config.toml
encoder_experts_per_token = 2
beta2 = 0.98
batch_size = 64
Rows from block 2 of the decoder, named by matrix and row number. Each number is 500 + 40 x the weight over its row's rms, rounded and kept within 0 to 999. All counts start at 0. Numbers have three digits each. After the name is the row's rms in percent of the matrix's.
# conv: 3x3 conv (decoder.decb.0.0.conv.weight, 256x256x3x3), inputs 195-207, a 3x3 kernel for each
conv.9 121:518527539483435479498537498475486463505563576491527471496511506497523505477484496545590572487462474472549517540538535489516495500490490499511479539551540496493485532542512471462402496513537501501494500510507506508504507476468466489461467443472501543542522520484490541566540492416515504455528475447534525411564505512580633504513491499497539545452473506
conv.10 065:486467482534497469526517470487502501514516499501506503466488478510549536506545513504502501535503463520504467463478490483505523493527519477481487524527531484502476505495507469478496513517506501538499740992789532571538419497540419542579434507559544498461531478472480491539489478514506488530504502499468514494497545507483524468512512506508505512483474483
conv.11 062:511537521469533533438452481495486489485498483492483484471450476440412429445415453478539512449549540462531500574575569559536520553526528527520491536507506503506488536484474558496496524508522493482503359264344432397451577487439577452421568473469467447462485465468565509470500499499549518485500506509469510520474518513463482498485480501511480486522504493
conv.12 103:536528532528477502480560514498470457524516606461503548509517498497526508509558536475487497513504466402500499513463497486481475423444455474495467544484504472485509435532574562396551523530562501505514501511517484492506439401455541490559490449478454594564440501537389499520490523529554387522515466499517538444543474574555501549527543544494499522544538479
conv.13 122:492468490491457458516489488429421513438435519513458552475479476469477467473472479493527492451480526565541546473453501394358466440419493498493462502480488504533478546515478596635520412477537493492485509514511518512511477477467476469493449460477440532520525585487456478537542526464458492516408397441507463463420409438436504505538431502580554579495511537
conv.14 095:424404446552573562444383419540515528563563505518525503407415414476498503519534545492458425520522463507493434494520525503545542483488487486488503505495496514511542470484493442456435564517508479484491507516520516544539482552578472526561405431499605571511452405469456409498425435550499459466463421505455530515483565462531559469507495484514466491474486517
conv.15 090:518491486461399449539519536451456442450430522476514552485495484462489458480511485475509488450456523515550564436445555472474538444463529440468470510488515521567543482516482560621535513539527498508514450456458489496490518482522486462468487474474461496519453508472471483483495548488449565533501461459457506414490431462481505529540533528535516498489514514
conv.16 083:585609566461456465499524526505524528467486538515540569544541522493458466530532529495500499423494558537544533486463473503432439514458471526520521478443490500497513507531544527500543519501557530513529458441462530518526555507461536435393512523542382467508455509450527485414499501485480493510542520528542532484423470486508556535514535540493499489473447455
conv.17 140:523511512486490466545529520459519449511583478494519514501512509494513503501510500553523553470457500560531530493462491489460511519491518458501521479535540508519490526508548426461467523490507499497502496503503491500499511560482494517477493527488497508563478515546583493547500508506505537490473490466508515478529546471523474489475451490527538522519515500
conv.18 101:463467461503522506471465474502477455485475435557515479431383426442382417441345377507513435510488473503518543504499494541523510548498502486490531492440434510471482483520486587546455549511463501485495500472480474451459457458474504480472487450448555518451495447419567496381506545493538514456409471445472553521485526437417488497563513506549473463554487479
conv.19 103:499507509497519514463500485487464484536535548464409402445457468456457475431423452527550514541560482470521498577593596554582582492516536542555523554551509469492442478503517549469426567582542484508506503513528507509514424433545458476554422436479502597584471495482558533566584534519517455457584543509519467443495469463523496400546518494552528518556521487
conv.20 095:507524512444437432542575561493513488510504486435475493512505520526530522531558540451486486496512485502570569453391428490452461520510497471497484489521535436443458425470536429486668406425569497495497494494492501498510481477515518499554591581573455515543392505577427537598543510454448486566445472504496481417513481496476465512507500500513560533484504536
conv.21 092:475473429486549454437492460548525430471554486469457498492473487507486527490479527517470377434562449422516450513511516562511549500445521553540471578486530566570513414444519504417432549499495486500535445475525465488531514449556570385524560459562434552522473559511481431454468540575562502492512559575525486448527500593520508465506526550517421520565484459
conv.22 105:486500474496484534520500495525522493551432459497500498469476471469498470481501469460560528478542459455478479530533538559578544549561504469508500467557460471485476500488524430505551511592551496505494523535506504509491475471502443529531486535482475486538431372573412585623515499459541597482482528496428506488492621429574473550470490541470464474463510474
conv.23 065:495481486563512483521488452482495507527524512488499494458493478518557530486530490528506501556507476533493476471478496487501525495501498476488493523530530489483476498501497471482492522512505528572532803999764517528512421517563417544579426509543553494471512470499468478538511484504509494526513495500453521502498540503494513481509504490506512518477479480
conv.24 066:466455467545503481543511472467474476513500486508515512442470461485523512492528505510481477573530458526516454500505524493517551486523535465475492534554541478500496522517500481495484527520522485509493652797703521550534427485545403500585410500556548494448530482448467479522521502506522504532508493503465503507501536499482501468510479466512502505490476481
conv.25 100:498461472527504527510471482522450571540493550502520545485494472468493447533542494525496583517480498461466519486550496484537480443451404499490512496566455460459478462472481494484510533529571521500466548520474514500468508550440482571448501525422487465530535396503389479552497477551589506471514517552463444574481631423475408457482522478469515476487499524
conv.26 066:498518498482529532451486491506512503488511510505493486520507508500479492488468477483520497443540552452523542522506510524484476511465485517504498487478501499492497506489501533504499482487522494478500365259363422375428565484440573450418572463454452510523486525501524502466490496522514507512487496502518524493495499501487502515484506503488476497530514490
conv.27 065:466465472555504490549522472480482500522502498508506502460484484495533520482525507506498500558505479536497460493483507477507527494511513488482495530550531489490478526500502469483483516521512494538495756999764524558519423507537415543594424523552554488450532472478452478553499501518499496538498503494472501507502540511482508472509484492496512510472471478
conv.28 104:465493456512552491509500466465484493500496467518486549480490478509527514486474489450494434451550454529569520491494512522519540543542541521518515464387480494508529572504500461540603456481451500525534493518543473492509489472495501450492467454488502507402476475417528480510416475546462561577478516496425547434433715485487557456540503517488400518498487547
conv.29 098:439419437491517530474493486515546508454466507479482499477508471571603543518516500486536480427505509442529499440465458482566499438459419441446472501435454498529492512481527572529486483472503535536517546542529526511501453494482531559501499490464496441543554457491601558558468479490504521484510533482542558476482474512446559516440543540501546512474554515
conv.30 063:467447465542495467555529481468463494509491484500501505448478462479527507491525514491484482560516445530499451483494505481510525495521537477474476518539525487496489521515508467487513513512523479506481647781671537600543416497544406529593420500548552496472543472464463474542511496517497493515502503512456517493483561498480518461515498482510514522481473485
conv.31 153:494535446472562425494514483477516462583573505466454530500514508496500504524524495513505516488499484504507501508516496496521448478523472446526519616612378458522472485497495557419582514504480496504506495500495497499494506481512523491511508507492455479541499471541426533489476450565640598373438583383521473544466504618508503478429546501594513366538510449
conv.32 156:497521531484495477542504490402502493503541548460527486493526513487513509488489488515530521482483467526517518517492505526511504506474506474432497505534512531446491488625498435478471549584493499502499508505497499498494486492498494493503473478484523473510532467520513483481489583449448491493415494501459557418477579494506447481477533424488531528525492494
conv.33 121:496519509474493518518526508533458461449542527493478493491473478446423433515507496506544469499446456492487523529531515526471419482442435494476559507457459522531531389498555584452388598527494515507508505506500504495488456507510481527488466480456482525431574475494530449456484553573587473433480433521488485523512635479462486523535506480521456505607533456
conv.34 092:541499525496467498505425474515482469465456539500501575505517477514514435514490415542511534506413558555460560503501467534502402501452361500510495579525520546535516502509479531553422564501442559527495534504455535505462446542471489575439488535456526460477480491496541518459569610503538585478518496478510593509493496533487532600517525546554509530486496481
conv.35 087:509507510489491497491482496501542521483501519521505528548568530537546520493502490483526534453496577498489505465461469520504513513514528530491525503405479512508506479475522468525558474499534541526527506466477510493499501532498518501478483504523466509511508525442534498455430512520485538504503508484503566518492569617442491522469482507492500501501537498
conv.36 074:512523520451474494483512528499510500494487493513508502516505515492478478507498509467513533448504561470518519531506501507492478518488493514515510509492488504517497519503488519507504487484507483469479305075277489467481568497439555480431539499467475498518509518482524511479505492495509505486491489498500504480472502517495505507494498509511502490512510488
conv.37 067:501524513465493522455469499497506510489497505500491489525519517496489491503489499467518534430490559462492533531513504515483474515488501536534517490464485509521513513493474519490487496478509485463488296067256486454483563504449587486412546496451454492530493530505536505475489486496509494491483493491510506481455473509485490518492500502508490472521514490
conv.38 105:544530561464449501496574512423515420503538511484552502488494497521530529473488489495530528467511468488518507510515548490510508484505492459488541487491573486500494502528584455489533495586572486492519499514542501501519487483514496498515493499490440500529466465499482482510500449418414487464484453447519450445512437514497532549519590446457537437439474477
conv.39 091:455422451541551536513504497486422505433432495473505560459495477470538506485521508481448440571557469490518456518532523540610589458505487502468407550582515511513495570488486594499477586520490479504484513569531479516499418459518421494552439479508520511502562490488485504550547497546537521538508480493463466478420491416524510476507449457521464472550483505
conv.40 066:500508509469491520470497513502507510482492503512499504517519509497475482492483491462518512443506553457515531520511499520501481515496488526522512494473496502512498523494486530499482501486506494466490287082263465421463566488444577456411560473441460504524494511513513505476493502499510495497491480496517514483464497503493501512498502498501481491516502481
conv.41 092:514535568471460514551557578466500447456498439525526497501476467438392407498489487517486532541489499560501471516540517509531505491529504528590576468512462472555481525555492597540555544526447473455447485480478523520517474511451454519494423470489527474548573499602581484522525504457521488414486557455464485448514494448528502449488459452493503509537498497
conv.42 112:490518490465495465482542525460541519497420510541472459476514530485548565489512509484510475486560497485462518502529499436569537459536509474501505483550536487512505588387458506509601398572516477508513478508517499509516524454511504498517509527497556451512499457517467510462468466525349587535439522502378563478479504532505500487458474491552528554533511514
conv.43 091:435393412608589574512488468476454463503545540495523554422434433460486478429437432531460426593509454523476448516519513511517525472468469494487480514551520490478467463522557530544534569535500482491487525543520494498482422502551437539560433489494506497452452473496458489524452498548515503533502476481465504526497513447492518477486464438474493488468439471
conv.44 067:511522510464504508465484502504508508486497513507493502533516525500487480510484497461531513438521570454517522512493505514481480526495492531525527486474477500514500510486477520504496477487514492471494322123297481457486560493449587470425558483464456492523494525500530506466481494506504507500488485485512510475473486515485513527498492518508487476506503483
conv.45 081:534562563495462496532498530489526563570537513550528557511500503455402397547547517466503591480435564515449509496485493404348345471455449501495501495502482484479467545525470506526549457472547472429436497463469539515507552546413479527414497564485433465457504500445488542558472462474476482518469475513500527553519550532452418488533503531527553517507495490
conv.46 064:446390421595496498548470446472462466498516502496509517423460449482536494483518468519450460576476451521449438473489494494517527484494501462454452521540519498483473489509531493518509524534502491532493648751630511535503387507563384541581395506510564535488494473510461505552532500530533490525527468498440507495482536477473486450527493478535530509498477489
conv.47 095:510484528510464484512535516483524558512550447456493446501541516476537513462525527488524518523544428449511454458460539407461592411453533457486534450577537522512524489537467487496481479533537478506504489527542482499520501512542391432567465451503486530448533520490483445534508559522464546529429479516541477543492618439515448547515502480514538456522476497
conv.48 058:522570536401427450529595591489528526482485500510506516503504502467428454537527542450552532412557537464529511533497505504453463539496513545514519494468486514512486519494485536505523490476515421383427306217342496493510600428424603421425572488482434525533528544488534520484520506517507481505510506515503492459467510511497528513506490517522502498501487486
conv.49 093:453369393541511510483471477489486488483499565497476542446495453537614546504558509478428452500506514478503525482473479526552511436439434507464487562494508523540538544544536537511441496480446529553525506535518483500491439491510494507500476490474477482500514469436590502472519500522544479514565539521518593459464566483465554474501460460533477509515484499
conv.50 140:517546568489519542497514546448438570518541470455482470505479473492477471485482477520522526499499475518500452521512501483473490505499495475446470529523475499482468526589503477427449503485470496494493496502499502497504502504528465486557477500532531460465551537526516466496498545435478478468483513508493518477413513450522578528502383379610609482534513520
conv.51 086:521515497482483472527554524508525485468503510493492509493516514482521503494512508557551480462528452476561510500446472561495509530476507479462485532440511552549561483456481506442438560509489502517539445468492455478492524462583565441528541446537383539535437547506516505470466464504533522593546533519526529395467520488474549501451509518491490517539482495
conv.52 115:501541500517541512534505531495499509506527448477492473471457461470450468480458470483523479466515477582555507506519499487463504600565575506449487518490514470456493517541544491557512478521539497499514494489514499487507560572539515517531556588565526498459479445453603589593413442523369509485389508530405512548432652474369516475531507508497431481460488545
conv.53 062:479452488531488473525499460485482498515504485496489493453499484494566515489532501473473502529484465512482473503490502498526524500519522467457483517523513482489481530522506467493482516533511514568531752999767534571535428502536414547571419500531560499460543468476456486541482477511510479517514483495465530497494575499486524471505476485501520501498485485
conv.54 081:441429479475435480490501513532504540470441455463459501470538487540661541473541484429480488457486453427515485451465465527640567498587506458464468470477464476470461523536520463488516517544506529564525572627572503522515457497499477559534490529473500475523500418534518471572473459513492451513495454474451545464429565465458531513483445475517488515526479502
conv.55 104:478479489534538558519521517471517523430457495476514532508512506557589539510533491434481493495550482474490492484489487478554524442452454463483506395554459480482463589454495512492515412551496485497487522526518514515494534492458455551473488555473534493586554422555438497505484418542405615531410465463485427539354469388477439479448502516436502508506525557
conv.56 100:516478493530476522514471487493475548504502470492474501449495480508571512480470464549554569561430487555482558441518509446492493467469469527466435570571439527503534590544480500558509424401500499497468556540493507485472459540493423545476474486405477444476529506516474614605585492452453507512484505597427517548471526381492446587419418455501596480451497493
conv.57 099:453457487450474490414397441467496558452461491456459498477478478485480472499494495518504484462461540475466508530514512510472480566520515469480502505486485482493453550523411608597484543401398485478484460433452480465474493456453479416406448385393441541516484597549499529567534520497523492506520489462544455499563448483543478506543509508552528495496464457
conv.58 102:480451430491498457480465440512484467495528465580509492414395444465469499514534549546526490435512507507543516462441507437357477447417514520512478586509478514539511524519543551418437460418543490509530475496525479500526539507556543408526501422527455606536517526480470472562523537557566519563405459568541496472505531487526474501534534510583526480495523489
conv.59 084:470511497500515509463436464456472458527532481515501484489472491474453468489456472502518499472479498517517525502538540489487518557545571473490481501512510498501521523506476440484454438539540496486498475459473468457468542583535517507499516519501569511393550503400588561469465521501479564492449533515410502556505574578438469496539517527521495480515509483
conv.60 066:510528526542527511498500477536539530559523488480473468469508480509572524470520474472515518513527484461504485446435459455467472461490450482483501501525510475470476530538547428457521484520541527574549668848689519544529467531532457555564482525511564518502546491532478511607446436487457454530468480497450532490487622517468542502508505506527548551531516507
conv.61 103:505486482482515500505531515525496505513469605529519527491501490540562566501505508520499458476535563508498480497492491526556513482493506486526485576489548435582499544448502503496467463457489486495499488496513510507514483430492598503478462459501479447526439522468516561499570453513513425501498459500586606418581385613432580424478513447510485475464530510
conv.62 113:534583569501478491479538507476527507495529481446497460515552525518550514462480465536562555518433414510555549514485507547509514514472483533468566514520528528477519461572533452445466513549523508515507517536523501503502506569538455549539500515485491567461545542505503555498507497503500462535518527492505470496503569415525507567510489494499545494537483491
conv.63 149:515485526500494531516473514576507513465389478558515509500499484496503513505500516510509486510460513515484499488508512498459521503488535478527472540459505501490516508493492489526371510456545501498500500496509493497503491514484531489501519507508495428515464553462549461578513525464524426551561498534457514458514521538477552466545548473405403720544479448
conv.64 085:525535516424425433505546534490522502440418448506481464530530520489470503503512548469526525433536547509578510537510532563544548553557579550504520519445468587580525506497512515461504497450492507480502453432462504499520543447461542422491468431538416491464522504397538493444465498526481477506580582535512523519411461554488520534542533509515504461517499450
conv.65 062:494515507485517534452456485509507514487492515502488484526532520514492487500480486461524521423518576462514554529510506533511494534505495524519504480451476494498502507490482519510499493487504479466483343208323448407447571509440578475412549481439458509547511519501529496444465486512493497509479489496498519499460508534463497528499486496493467465505489464
conv.66 061:501467465596559513526488443493470479530523493474471487440486487511564542457495474563528482593546456523503444452467492474525538478512498479478488507559533467494466497509520472493505546536539532614551659835699496516500403511592404530607429521541580478438493436487455472553494496524507493516498484497445522508508570486488520477511493495502508515476465493
conv.67 128:474431479506506505492443474558542588452511529469491524443418444518523506510522508511469459447438490535580558526545519491453473505451471520470460550616533431477546527498461455524437476468583504505499502497502503493505445486465484465444498454472536420484537477490390510531557608499391585493499459496543600532488594502496524466509451505510471472404520496
conv.68 067:466488495462500528476499527484494492475499511506503490507503496494472471509482483455492521438469566472488532533509509537507496518504489512506505492474471504525506516509465537508465509493490483444472187000091467430458560490431576478414539471418436482525490525508516500463512498508522495497498480489496491454480471480496510511502504493503479487505507500
conv.69 062:525521518462492508474486524493507506471481508505501497516513509496482482502468477464523509431486578454502560487476464505455449504453451508494502467445469497483512498527517519526503480481505504492489367268334450375416547505427571475406573508452453518527466550525526531477478502506493495506485483494539555501469487498476503521494501517517491503519507486
conv.70 099:537544564546495497521508528492460571608530545521513525551604554501550478502571487463447572532467521459439515517443448486437418473461455570480524521509498535491513470577569445465547444459530511501484531531492529531500510532463466549499468564521420505526470506506447520566552541464601419459542529549553502530511592483390436493466503481420529455528522449
conv.71 095:521473497589546527471466469497443451479487521478507621452484453520561504499513474568479488567494492501475540432396389524470447528442407464455473479443479523462523508597623493535514556516417500501480523530490489485460443556595464525529474503453535522470429512547422448457499513499494420444538480490471549453508532428501525474502538493544529541570490489
conv.72 113:526487494474450450509537514487489471524456456507458517505494485474467475480496498489498509519521482449456544500481506494512516510561568475580557510527548463436420551580593480412499651544451475476478497506517506516525506475507521497529509498494515542579444537568455443443438502537521379433522521475451556432565488542515391506454493482489538538521481418
conv.73 081:431390421522521491502496466502449467514492450505488482426462451467504504403450451490458405561557425477522427492511522530611644459511538473460469504601556466508512514529532485464482529559569483527508544593576483499492432473560398464583408434513505508480486421472433451527490469542511510556468511551484475486492567492479488481497440422530481466522460473
conv.74 108:500493489465475481483463467479421426485468553501482484439427445497476488493462476506552452507525484496515499515558566536598516469476469486508443589436440486549471472535495557479445512503475517517516507495492510481503387413510493455464503434472544552520511442516486565511428534497504536443470571520359497362545516553469569457538519517546521574532556475
conv.75 074:480498491486542532551598560474484470506493478580529519502474490476449472522537550404528530483590536487532459547519514528505518434431444512477479543576527548564504553484485511503538466470512421404432499478502541538539560405404534457524514505587491469439581460408458463537518556544556583542519506482463503511453547553525535502498484495494492467503482507
conv.76 107:513550541480508516504532522496483538557572538519518494512531535501519534496519520527566545491538452542578525512492505501489536506482500564504538507532523476465471493593541439412534407555612500498504518530533500515511498534556438478575477540546543570456565542505481537515515457513528488518460551522528467500493599513519518479463478506451496484477485532
conv.77 063:498470491529490466529501472498497498503499484483492485457483474492541521483531504501490497539500452524506456483501516479533531501536528473486477526543518476497479528517502481476491529521506493559520724999806522570521430486550422533593431515546548493463540470470474478526489488507500494512519503489463530511486557507487527482522486499507513517492490481
conv.78 121:498499465481506450506461505498542436539487483591474640480495493488455485507500515551534437476503498540518519514506530454447516479461513539587531547462518511536448437443501532622449430503503506493512511484521504489509501500500531480499486476480475468536513531459487456524418612592419590429419542522416620505537500506490505475487520424535392515437531561
conv.79 087:539490527545482513505464475474492507545523511482475527510561490542609491498530442502497524560509531484468529412432463439464474499501480522504501491511513537475490538575561371527543445530515549562511569577512497498477471553491438549485473515422502421393508485538477549575468528559463537555513525532410532475517706530429474491533533559521557547536522527
conv.80 076:458453453504522525375338413475494473474488486512481468450448465494468493446387433534503456430453531474486573500525547485519554468475518434497471482481489517524560512492476577557454490469452546545536512486496460414443500544491538486397513447397551512521527557552533508430449488496462514487419504520466514515521470511450435515484475445556519488537558504
conv.81 116:518560559496500484520477504449510550517509497502515544498513514517502509496502511485482525470523554561504442495518500482500519520543551548500482528544562472495474554467477454465562445547576502484492510491510516509517530506470504485480457522554554446517487476515387501562489454438418581530424521528452527437435525556504521482571591518513486450427520537
conv.82 082:558582519498524508474489465535566505437458466499474505585574596496463506495491524572634502369524486473488418488501533518494520520510524539558538474402441521520502492482544528528556496497528507511534436434485507510528598496566596432484492453553446499548503535491536474430456518543482524460453497492508523453456516552499540510493501504534463470536525484
conv.83 149:519506518541469526507518511514403430452540637508603381498531496493540488489521505488499525479513487473517470497485510500509521496488505516524492378545534547487492493479489518483523482495506500501495510505494507502497496488503470520497478499488463514502542461505487505535461596509462453477538530448577467536430547384522461566531487438439566444463587520
conv.84 083:495524508512569556441464479468490506496474450500479453506477503473414467492440481482531478468520496489477445559569542501491508512495499468418419535542525491503512539485448500483487482500564491470504474442481495480497578505486536459460529494518484431417485427414470499521498479491564509464504504512451469554489518497470453456503478485482491453486538530
conv.85 100:461494528450458503424430439453499522464497507465471487502552507534609524464525467428510534403497530441511546497513497512544510535556514522485479519459474559522500610524480510492486506496495540552542540569542499518504480476457461472462468475459498484466576496476532503563494463439566514490579514484470531459448620505449520497458468524441470531500532558
conv.86 096:490482439474536521483475457567454422462450421484503485502496499483503514472468467503535441465561449463501456486543553504571601545538531495490509429550509497521530522503494514558484495531486485520522492523534477484485498470559475480556491482491567506454561446496509440559466500495537693470439502489464432508476612498459474460575497538572450470561524530
conv.87 109:487551494490563484475516487528495562531536486508466457491492485500493489479467476487483472511584483477494459548584517530510463538519473613522421537480498540456445582468422542433495625492493503507511491494508481481498557520511548461474529495498599510430520518508483486494505464590465431515531522509480540513397655518456585421536429471516437521514452475
conv.88 126:473471488522540526508548511516497519572579569466481447459454431533536516485499502468416484531489470476486460469509543539528491535545493498435484481502518541527503526598494434334545549546520508498506499499513483485500430454463520465515564521509509436397525455585521502487468524471586386515546546485537411406559527581493518471519555575414504494544461447
conv.89 063:522550528474511542481522530473495497484509495510511492526510515480471463507478490459531545454515568460471502539518522508460469527478465508484501506486503491477471529531496522527494493497509463443471233000232475433474578503443592472431561502469471529515508540470518504469494485515492474486474459479478491478506527528497503500503497519520505500516501504
conv.90 108:529525518470493503511515523455457503468492541568594567508540507500529509512531508549561560440468524510533522503524490496528491502531509495495511490437463494530501573485502586431424464440479506509512492497494501498496557568535484500463452477484432501528484386421557523558572399513484405454521464487514467570493472504542559515488479515551509462451488485
conv.91 088:479465461568556561420406443484480475483491517474480502463461450504482476432387395558488454492480503472483562463512525460520535428441447460528511464505490517529523445437443555562525534522487528531522513505500485471471445552536492543462487512380556486489418447567402385445470490491471502462484516502493489492510453453504453497481503477512513503508525532
conv.92 065:501486519527484458514487480488501514526511490492502498467499485499547532492529506492487517543495480517494483484485498478497519490519525475468489515542523487483471532510508460471485514512502507555525790999788533558538429501549416528571442504535550485460537500489470496536502491501510487502501492501463510496504560508477517477507486485506515502486483491
conv.93 064:520493517536456469541470453485504500504499507483485495462491464501528508500544502510497499549489474534476453466465475458482496494537526462472485517512515488492474502519529484492510525513503487540488683831682549603549420514550417540571427526557534497479529481491483480515503497510511476510512474502447501482495552486464516463543522508518519514509495493
conv.94 098:510458479517478502517527537535502482493467549454454517524575528504541490486500484483506534563478553497485505455445454512558534479487484440494511539451417481515502433510525511526415619556461514514495515517492500493487441484470550617545473475454410444506486558500547499455523571493545501468573516511465559457510399451474501529491528544466503489478495483
conv.95 098:519525525477510535518528538470496524449469530468494497552603585545569551557567559516482501463456626516476540521482453540484445536509495515455512491413547444474528577497440522454442549510525515495498475444442495477478532539516549511435519535518438426464502519465527540488493449535472464610483484556522586446515450542438474469523496441511462435487520481
conv.96 096:490504511495531504502531479521604540542609469434496352536486492475462500483490533471438501461481447493547469531487482500451484498488530548573570460484432485549485509512431548498521500516555463475491501526549497531549528477492496429542451410540443596591530550439467421439604556574588528601499554580576428508481478515477507516514528542488527471489524463
conv.97 070:504514509456486491469504528504515507480493507509499494522519504495478495512486497467525522438515556463520532521492499515500485523504498523521523492473484505507511507486478523506498492484502486466491284089287478458492561490448574473422548493461450498517501510502526507464487497499510495500498498487514509484477484502495507515486504517509483478514500479
conv.98 115:526508526488484498537512526519446518544483558507461491473468481483471474480478481552565550450501491515541513518520501499532479531562533491477469567500541498509485582553513508403444530525515488494485496496492490498495488444492522438454482449485522553545485482509519571528568456456565511510495469438545509389545504530546571440480448433552508516486489484
conv.99 104:539552555515476509532491532519505490536524492528513458472495500427454454493522488520563535493519487529483474519552543526569535542591566535559581491421448502461498473488564523457477569559516498502496527529497536544512504535498487597517450570509510528564592413454593475519417476522465461482477495545432537509410619487453522462491491496460421460528492496
conv.100 062:481471486529491472490461436506501506512516494473479478470505483514572536485536491504495495530487464489493459489491503499537539502527497482465492505518515481479477524499506491477462537531501545617564745999765506550512433499546434536569447499525556504461506460490480478529483472503509480515509475476469536481485555484483534480501486493501493496499488481
conv.101 123:475478456472510505504446443535458519497435548492465470481468481492516525515515503487570451481499512540519558517532528539522542479497502527476455512479498402495498618500522514511438466391521478495520498500510515501498510440508537484504508505516539561564582470502512549617642456418599494435612328576501481478604423523425459434527493565459510521326581514
conv.102 117:489513519498495495489462493553458508539506497520489514452459466462450472524517519498509491436419454456463523477543519476477488455440478542525489527493433495540520559526474593432356524430431506506505503511511501492494489560536474440481479453452596574446561425417520482522428450424563558449443525516427469575470545492506479524558488493511470469482492483
conv.103 092:507518500492504481401409422493500460492495434526494502462454482503504532490486519486528457398520497436553552436450516439433545523509593571587524524477477506486463524470457520491473474481486521542553506534540471480497514468576531419559560466532628631481513558455508445444496517439488529463440498483491469473502456510515552545551520497532492506532504510
conv.104 100:542564577484449510565600592467526518515522504458510498558593561521540504513537504508539558526424440549545538534498515517491485560541523516498561501509516492431462455537524402455516539561568475473469492491485502496493505546474416547486522579504542530469565501445540525489499492511466438500498461462501519506515576447518532526480496474479549497488471495
conv.105 117:492488507522446480478423474518503469545451503509526684489529482502521461478465462449497496513475514502503517511517469506512485497497505557491518514487418557520512452463498467563499553408473515516482518523488486493476502521459488526466471460463480454480490418479462456556459506458545517401513492446456528514451640419463421580522482555509468570499457533
conv.106 099:549562557498446486493492484403538511500517418456504491514548509504544502494533503495533536540498452479497467486473501450428499515517518503531566424523541482440500503599540409554615398448522493506499519546530489520502505552511416510538492519500520469436493485509502544588396549510346492538432505560417491478487696405409428505498489517507588500495485472
conv.107 085:528565545467509482574673568544575547534515493492511504549561574514543576516581602414501489501529433495561465538483495525503507520526547604521541524510493508502462428445472467476552544524533443467499477503529503536555565442533530479611524489601449549504517552454453504534464461479477492511545530496478451475461515522495524536527504501503502495494497505
conv.108 103:524529508502477485492524526437489515536554534500420485527534507480457419496492451496534500490502543498503542515460547523409468588544534528448551491397548555479540440486460482520527535457474503490496504496503524508516515502473499458468530488465472518458446525467460470448439533610439493604496441541489563520533691521497503498495466477444444453504446426
conv.109 104:503457492535441488505482497477487443552519539546519531430414384500501455442476450527511527516501495491582517423476507388470478385432452524503488542554527493546520567518470540493419455493487527516500530528497516525502448496482449477502424428459573553516512448372554447457529510405451522488456532461584555433508491487533606519487497463539563475472466461
conv.110 095:514542497455520501494537504542519442463520495528498505477426464421336435480433486480537460470580497474516438544561574561544556530556579506491493495455498521551477434468496569440443572544515475470518434430494479479508554451488549416480522488535449543544521481528531381502482543541544510464448497515490488415442513486514506462467478443501448438544516484
conv.111 096:490514565484434496530461502465460504481471428488544494493479496524486468496451457506524562528531592520483493457523535458523530488538527465440512450525615514473513537525393481524476430490506531489483536474451536485479488515469462509457485527499549402442523425576487546591509444379412473454447436493550475464552488463549465512512512536452522542440526532
conv.112 140:454551505419576513495488498368422483461683475607465446503524509507498509504503512503515491506482528523483508490508505509517504481493501448506529465422576506531451500475528534484537533465490508498496514493491506497494488486502508489505501494509537456501508504487474501501522495552556441448562554455491566485581417524464505497507472514591399470521564488
conv.113 096:480471482527561550479426476503497526520489464538488446479490491484477477479444473535470461557528549547467473558658570498554538514534505489494464490556499486485477528452397508546442511482502495484491510488492519501503497583489491576437481554479545414415553473430520479429482513552496530464484486499469501528444507515469495517515495517499506517467550554
conv.114 119:490481477494471493485489483466513515503447446500521467476496500493512517458457477493506468513553532493516467461415509511536585501514551457513490488452499501495470485486498440473608418494582501507513500494501495501505408431470489505514491510515495509579407525569426475509411517457410534568512523449477655416542405494562558469481503423464566454459527610
conv.115 121:492478455523522512457477446520562506485469466499538467488492493497510505505512506480458494579538557440461466514492509535524515491478490528553566488451506524539531421440453532582576434433503504504499500493502489489489432498442504530478497514473572521563526512533499460511428477490461446542464498535464577509526402522449528516515557569442481501502546494
conv.116 065:496535526445487498492549566497504512489504495519514499522507510480477472523495510435512516441531550456517509525505489525482483517484488520516504502480492510510492522486485509490491495484506460407447237000229486464496582472430583459425549470468450513530521525509525506478506488505507487481485484494498494485470496515509514518504490504507507496513507488
conv.117 080:543571550359378412581619603457501512483445490500493538569557557523505522576574586432526518433527518509581533494474509486469497521531556547507543496475510508506467517502492472497547499519553476462502466454486516512524560419445529428472524476518471505483504477420496472501472515534481538538552582520492488457473509514493511520537501513526503476464451443
conv.118 097:527503531558517525452411436474494531445482501481480530533596529546601543493525497485499533468484521492515555456444473492486516504462515510467487487469475497493505452452441465542464464486473529550539519540531498506503526585545522532493541522483582562467598557438549508433418507521487527492491511507425545483432639507490579556530489553466442522503482529
conv.119 106:511518514519436506488517513533561483524478522457476529500515473522593497479502453502519523514509444480524520535481505543561513528564510506474530447472507504452477453459491550554570603627455475516490507558511481508481489497506471546504495510457462487454519425529568509457430498599396429552542519458472464513502654399488464480532465440464415498577456522
conv.120 094:502520512505457471526493482484489471581519453536531484437413446407403412455465470412483508535529506511483461498490501480481518529530533513550510460525526526512486484485492390543593446514512469468477521526524538549528517477468442518534461525521445465510498521508522537580531589479505622566475510511470500540443537502475522516525482516524525527525472491
conv.121 097:516476500503469466498467495467505496496513505490483515487522462493537480465492471482480495490456512529501537436441449490502514495466464442424491523545526483494500513601583425521447508501525532540532516526506505509507529618528499567468522541489498505496535537508518510504371489553495521510453465541378545581454623556406489550492489515516525503469496469
conv.122 111:537548524473465563516515484554466457523488594555567483489501484513543462505523446478521547501487535490510520494493469514569438518606487550497508571492468511445423555515502569407507558507465509499480543516462534511460506489473497569456474518456487477525504385582537553503642420503628319481588471506502446481494476513455475539458465466432509418517561467
conv.123 101:460473452478548483438454459483510518471530534521470470432419458446439477475449504518513445456551495469478468590600585540552582564548602509495440552512465510503457617434444674455363631519495510516524487487508498495513485457507505434500489457520488442454511464405543521485556531552609551493522553530467490563467461546485471489496497391522493403538570479